config = dict(
    encoder_arch='swin',
    encoder_norm_position='pre',
    encoder_qk_norm=False,
    encoder_parallel_block=False,
    fusion_encoder_layers=8,
    fusion_encoder_activation='gelu',
    fusion_encoder_mlp_ratio=4,
    fusion_encoder_parallel_block=False,
    residual_init='zero_last',
    steps=8000,
)
Rows from block 4 of the fusion encoder, named by matrix and row number. Rows with one number belong to one neuron. Each number is 128 + 32 x the weight over its row's rms, rounded and kept within 0 to 255. All counts start at 0. Numbers have three digits each. After the name is the row's rms in percent of the matrix's.
# fc1: MLP up (fusion_encoder.blocks.4.mlp.fc1.weight, 512x128), inputs 0-127
# fc2: MLP down (fusion_encoder.blocks.4.mlp.fc2.weight, 128x512, transposed), outputs 0-127
fc1.271 120:212109142134018081129147144155147146162086101132092130167087124121121125096179127148116126146139113117149139094103125116163109165165126174135131128215116085134131152130085135107172086110145088116154098148151154121091126138158182118139174118176158140142070141149165096131093128100140128145107113165114122153088102139134145137106000121107093139105092095122100109120116128122121147117151
fc1.272 122:143082126101167120110120129130112110063210113174134149112112072150163113183086164112153150130152122139145095178123186087140100102070146105129105157062162125140181158130138148115116188118117089104136107138134127101130113082118149147137058138141146132092227143133106148105161106164161126155166134156125113110097138109133138118137109151146130241118219134163118069134131130151077125131072
fc1.273 082:111110073167113078189114174124103147136197125201129146166166110133116134212158139169109121126141137105134115116124144124137154116137097099207162084144147130109113111144148094140165077115169196121168063126144125103127106094112116083197096110113203106165149102136144131101191180039075096083148127118132116132119163131133141129131105150143136208125116136122118163120104133163102141101077
fc1.274 108:152144125090130144115112143102135135141173150093130099114121108061163180067112132091116103155104121140115101177187134107117109135144119159122131212223099140140135134134142125111063137183147143142091111083151108037127142123083097143111163127093134081130142100123121139135101114153075092155043148114184213185121148142128118108161182130118183056109165140136142149105167088146130124139110
fc1.275 093:141137126105092128217148122105120097152070149048087149126090095130122125151155135121145135137119114119173151139153131099165081144139122144096198126165110026129119155165066143115118094110127116150050115102171129060087137148188155142143183152179108123116181151131150167111070143166121109113172149123058115152129151149098096151159123141134145038104138120164086160127132104099102131127129
fc1.276 083:107096063117143102140104127122177160165098121183132149165105104128130139159161170179084076083135118103133045099125135091144132141168132102179089158166130126103107121128088123126180104115162120102192145138123141133130112093154190135134106115150188142145140077094117070084176159093127181107112168049090165148161161153155134124101123131146114203126175127106102082078128117166076122085077
fc1.277 106:127098143095204120104112105092115130046173093205135188143124090137194097190095172115138119109147135113174088180132175127114092156087173091130112156087123150130131136130131129130135127118118110102161098140107144134127123103167167150103046129147142109083177118142104158147170132151198141160185124153157129083094140133127156132119123120129114235130194160152123124104123110114057102110103
fc1.278 122:121089147125162149036126099147138134050140115241142158117134121117207118054150190066110087144135122146149115118145151133106134091114140115103084148065144138154114150105136160111158133130123117124166108142110139122085149158102125134103030112138202147113156133132115131154209101168197155161152164133135122093114086108150147107131107133138104200103145075105126146124141122139135123107130
fc1.279 104:186120113141127116196116118063112150218011099102145133124144140088094129178152081143117157210121132090160107150141140134125127154194131123131141132183116157123184126154095138153119091136162104108050118146112152078176108107100158107163150120096103139116110084138149087153088118073130131113099080125068137182171156161129148147120113097124126083130135154123086095160127101126091169124121
fc1.280 094:121090068154176115085148138167127153037235093255109170152147121152131136129139145135116128094118135133158115150136150128176140128092161124168122111085127120119145142125124129111184119121129128143186103109144119146124101095122137129163059118133164119151172116124153186121233158117141158113150127128157100102143137138129141152122116159140148247129142128107135129128122158132080084118110
fc1.281 115:137153199138109131128109130132120143161167130070108131155117143115136116000100208179143104103097151135168100131130149123146112147105108126097101093135151038119126118132129135106077184152101101128114135154114119104144093120130114172137163108113081106104106132121065135135076124185116201235106146138192113152146103090110100070142180132130131120135099145111103172127113168174143127118124
fc1.282 085:110135095159122088219105160120120135127187123215117157147151116167134124208159136209125111141137144103152107123122118141140149133131120101178172101142139144102130125144149123125188074112160154119167087103177126129127096102113118103195089098094175107135154099149166132114171205025086103081158125098103111132115176151115156161114104115149160193124119131154100146130105157145099150119075
fc1.283 114:143145122134132133169127114071130142071135108114138102148093092155091149214118072078137165183141115158144124115132126109154102162121184094047098119192125192155095133114098090134106142139169169114112096099100152134167144122120122108130167093163075123142203095158102108123132181117127125191111191115086070122123188117153106074152076145106164115139155186124114120118152094138133161092068
fc1.284 099:147128151122098115084139134160099150090143121167107137139111126112141117162159187162107136130145135102108173115107123127101112066151148158133110048029120052112136067111112086118098117158141118101129157136121111127184122163168121149122124083071073152157044142121098115143069176177069176190097106135173116142152141110183109118142147140107179123184106181101121153098105169158166140155117
fc1.285 106:142169106104123129185145131136127114156082157006082162145128073093135119121125149158136147136104137133123142161142145094141103145121104159093194116109132038112111153139121129116112124121134100160069138113154112091087154143144148152114197144138068107111162156151113165140064113196109114118196156109092127126141137140097087121156145147155137000105143155171110167129097095104103114140129
fc1.286 088:145131203152139121186143087172094117089138129101102136115122200099109119138115145107114125121145117144174116085129059132047081054151149106121153112160147060155089110114114136132141090134131129121130172122123133151128151121186139093100121098111025179077046127142135114167109147126070113119142107152113168154079137178194126144146155133157144094157062144142142160074107141124153096149122
fc1.287 078:221166137133111076074147108117119120167078093127071086148131123166181128061144115132140148158121121124160066093147145134168111146128093171142139118208076117177137155149137132145131117139096116128134118142129166112111094134117115151128102084122148086119097121126141047168118167068203130197052091159161153119141123099135103165148120077142130171128119112130107159167109164162114146079061
fc1.288 123:127085128115169149023129097134143149054169122224122155099139143102229118017118175074117119138127115135155118105128142142108132117094155091097095133080139132139134140110129139130151152145128133140169105134122129123094138122115138145094040116144184140127156133141133156125206115159203135149160149163152134106103095144139154115116126141157115202113176072093134163116120124143136119119130
fc1.289 122:147154159085121115134141113081129129182051146078147147163119127149124123192129078088126118189134144132140100109122107072148135094127124103105090098216126135160116116100069095158074162131129132120117139105137123157205140115148106109131154085163057114140183131142116113146119157064122110175052158121090118104127157083131134144158075114111165037137185177121145122149155100155113146090086
fc1.290 134:100087173132145170143168149123141132088169117103185108146143193126116126194093120067128073122098155112096095142123126142124141106126126111134061135063074230153151079077082103130137149148145162116101110134094128153160124125099163067104111118130105141170101103092145142105192101135158155134101121152129142123132148131116107116087136163091182081151122158046154027106116137130162150157117
fc1.291 083:106117100159112103194126174152119142121221122205118136156150126159113145189129120165101138125129129137138141128135110126126164106124123093174147068135124125114118092144157127153189074133141185112160066142139124124126100098112128081185073116110176125184127106141171131122196200025085099081159157093133082117112164149133158146117076127127140167162075125123113165116101155135102129090093
fc1.292 117:125092174114106105032180149134143190166177089169132137174162152109230120063113161127114101074110159136158108193124145140141168097122098176164125089090168157093091101129199085099090136113150121126172114109126133140137162157126121099109095132139186114168126136109096159142151065114131191136134122078154097114131110113134138100139157126136140171096118084072144177109121127133098113109173
fc1.293 098:153160141108059106199153149130100076122092132068099117152075130180101114141183133141124147128160136138155152085135083098110054136130131130130201094182134099143107142155069165132135082143127098129122092138164137079139093156184146066162168096137098146127118132143149171104076167074100128114154143161061102168085149139105119196129081125139143063114100107149109090114094123136138169107177
fc1.294 090:109112130093184160073172158081130145055213103199162142111087084141160100142082116112137114095123136148171122143131160160141072152116163113091135185088136163136130145127136117120137113136151113107133104134098111160114137110126112141118000093140148133106185134163104165120183127156203115121177129169176164124111189119145140153131118139109119195147181136127118131088123118150075129115116
fc1.295 113:195103134134017094105147141149128152149096087173117135145108142128116124108171141138109130154143100108167112086115116115141120168198141179117125123198119074162120154114079138121160110138155087120160106140145140128094141143164173126109137103171146165171074137130174086102126113129131107146086134167097162159096106152118149119113000108105120153106108094109109086119099130110124153128147
fc2.271 072:144108093130109111114114141136113186000102126124124125115152146135132134154100061131162086138102122106133199135113097220133131127148103118118050115134110106126102153130144134097131115130067114151121140118137148127138140167129088255139120105145115092137125145120130143112116186121145131119198148108163139175110127134133148125106162119076142099165092189139139147144127047125149138147124
fc2.272 095:135161072151151163117084130196121085232024103112128082127115175164093136073133162147121131148111109121106157125098140102178136128129109066056047113070107140166136148153167122133125101162076161110140139150117145096158138187139105095132148108164128117053117149157117138117123157155113130104125145141133141107142130122133151093100092116188110127146045152102194146130113141140154112151143
fc2.273 112:119121172153108174128151138132137133085119142138131123134145056111121102146121126116123017141150142152162172183139092120130219134134069124168124152177133146156000147147082130124132146135115104156122125107116122121134117135124176120116123136112121000152132140113112137132131111171129123132139187135120129185163129144130119142143054135124136124121089126157107153139141125091133142117144
fc2.274 080:094108169102159176135128123124125181146002145148135091145170126144124129215130121127090147115152154132140083185118137189159152128114103094111125130082125117100104111178150178122103110152119152126143114125133138131124120132139127100208108133155093244132105119119082109143109142091100173100175077172097088106147139154120160128120132125121134142109045124104071100162111183097097165115129
fc2.275 076:132145115124119107109150125117116184073142162120122133117092122069103110146100125144157159115134095108108112104142144210096185102129073186152000154147149132121146118134133124125139145211131097140109125128088112131200108109102174227051135158065115120141116086139111119118106087120173089092131088143127116091086112127119099123147094124108104100123123151127170127122127115119128154108099
fc2.276 093:184146119153132137137143141145092122104228137148112095179111112088118181141114124089121066119117148158130132176108097138151175118141117095164140111087153123155020173164119162096159126099118157161102160132120121119068169152103183092135130111071142028131153120138079095128127075162147161147193182116148131153118132121123146139178130153068103147142058096119143176145143127127121109134102
fc2.277 106:133155139141141162138101148128111127214037095126143093111161184125121083058104164144138093169117125128100185168113114065139171119130070144148095143126128184152167141117168100110140109119065157138117113146170155086137067127128127083180143120128101062076156201128120152092123152159126118130091141190147137172154090141150148114121072136160156088137082122154128140108149120051150156127151
fc2.278 115:077168118140078184119109149117135130157108092118130118132135166173125086211121123147166101141150113114135157167106133058149064119129045149103143142091123172115186152114226088125115120159106167138121115132181154114149118111128076086129129119148121053077175138147141159094144158142077111097200154188147148136169102149118126100105065111118137119137087138162167129114137143060158131121107
fc2.279 090:154128083122115117114104119155110137088255110104122140124080146167087116064136144094115048162107143121109143110096121102191162126115148139078089113135105129141075110141153117113118164163127087151159152181054109152148171136147200139097139141202130101111139143126120101148130128160170166128141200103140131087194142127118086120141128154137098120128063134106109173113125095149124112131070
fc2.280 112:096155184137121171119127147136140130120084099137119104164146122129126107131105151139145057137157124128151193167115102128100197117123065152138116144115136137146042159132111129129150082145081141161104139125131135117090104134122109127143113119126135000133105154126127133098117100191123118088169186178142142216154121159138116125114027129097147131142062131149135128141149144050161148122122
fc2.281 115:148151108112154181135123118135143130133061125130144120153150142149128150255120027132120096146145117123123176141130135145147121122136196173135197124148133135119145128150157120119119100099103173116134136174135110132075138131141063081117119103151096151116148125139134143137145146103064094099166126155052124123157112126124127092161034139075142111107110137109103092105151104098111139138115
fc2.282 118:119113163151106168127139126136140115095121128143127135138148058122126101138119121126129024134144140137158168174144105102122230139122058144174107147166143138156000135135073125135137129112108111160121127112106118128133113147124166124107119141125123000157132148121114128129125098179127126126127186146128123190158133149143105138131050147124129107134115119149112147152132126094139146113140
fc2.283 107:109135085130143127136106143176108150150143145130140113136055159143129099000149138142144134158111147166136136134118148169119121134109032112127144115093128112116117125134156127175120142135145086186107161158145134120051061160120119221149144125146145137163111175115162133144117075146063144151140126139117161155131124128146110144111180101099123121153027105140188105108119096169098143156124
fc2.284 085:159117129135103130150136111091132145180064125130148129160133098126100133192120016051132065142108146138130106148151114168138144132125105174115187133255142100143107157139074132164156230147175155122109124139103126124049154124141090051130136140165136126136144138129122128132112137130142144133126137088106139085187157122131145139139094126085117153140124120114135155129152161200082114131116
fc2.285 064:126144143110141138110153146113115199102126155127104159161121112089115110191101050156158180104129097085121124114143160239126099110145094206108000125114131122111135144115107121107151129191142118093112115117117124126216107119119128202076122133073128157135143085130107110099120137095151085100106109116142124108107127135145123142122119132029129127150146175129150141122127146149141132120146
fc2.286 089:097126140144110108130181104064161132173078170156137168149130088127111118165123115078148169063172095118128087120151160146203156124119083218119120150142127148109146096077084135150134198214182114117083111111126090105131146140135141144093121163056126142120116158149157175111120111145165099165117118112143117090097110133120141128155045136074156131096178136125118085140137183166085127094163
fc2.287 094:149121068130160153129132138154138115115233109149132094171131121122128131196129107153067130133169132146113147154072125173094161131147225115128199133092110105105061146155159138123111103088089116153148157105119100120134196116137100110114159119157131124111132147112092099118140081134007161098198160148103098167183141155113137119094112121103124128084110176147124085130144116103125087136162
fc2.288 119:060149141135095171109120166114117109159086077138132109123121137163104099235132132137150098155144105133137142179104114060151084134140045155126149129100126169118130132120200079133126109135070148154124129141155131123167092124127078068127141119147121038101127163122129149095140146139067123099171166194145143161192080147142121131111081112114129125134046143162126098118144141050135143152137
fc2.289 125:105151063142131150147139137134121149116206110123127125119018143152125140036141123135112115110158113151128170128109150185122125150151093167080146127083116120122079126112164141130153129111116089186115128124109147127025118144130129173146145096146122105166097126147135124107127026124078140131198162150159143157137100136115082127102163136128141141125000106142128149134122111148129146160155
fc2.290 133:186100079132114136122140130144115141073190143123148121115127046060111126058103087097108064148119165117137099139120107151081035116130115137166169143177125117096120168160132133124129138171133126135152132122097147144044116139105169207129155144114140143108158197152080140130112137142141160091179141134142112078158134119112140109155174133103115156126174100109111242110161105110086122114113
fc2.291 117:131109171148110148128144138133134141090136150139127139125138054109118084134117118115154012133138147127155168177142095124115211130117055140154128139167148135146000149147068133135133146118119100159123127104115119129122123134110161120082121139105125000158132122124112127123126106182113134126137180131114133176138125141139114119138070136128134135128088131139109164136151143106135136124136
fc2.292 102:097106195135120134152128125144130065037041151129123108110094135155114080192146168167153073142130116172135185148128131149122103126140077110100164133106106155189098146119143116131108104127135122142109141119125108089183097119142133144156120094130109042127132166095120147130103139177118099170162198163111132182193122141146120135096052130127156135134022169153126133136127157115185146122113
fc2.293 087:096152182097128145164140114080136153104201111124127134118092136127064111177148128118141105110081101133165090130153153185106238108129134119181047149176140104126110105079111124090112111122092120152122108133118111173110109142109152192105111199115100064171088105139149113122128114158163111140110062143133118152098110139161071126162105135077123148127218142136140117127132115050101125137084
fc2.294 091:122145164108136209114100145107104132187000108131139098135155177155102120154103177118125117166095130132131165138145139045116169144116088105141097131184144109121147114115162095130129157137075181156145119133120162113116062139134080085185146136191098069140100171138169135128142150138102126140128113206156140170166106150138130118119114135140131125158100138151101112144138089025118154147119
fc2.295 073:131099030100117162129113151146140169007075127089118142115136161126153137163090081104150087152119128125112202142129111196114076126129114093111068121085103129116133138107147130094105124128074130115138131114119121089137110131125132218152129076144137134113159168105104152112108189133140157105207179122139141147123118112124168115113187127059155109137069161135140134101151061136148144147096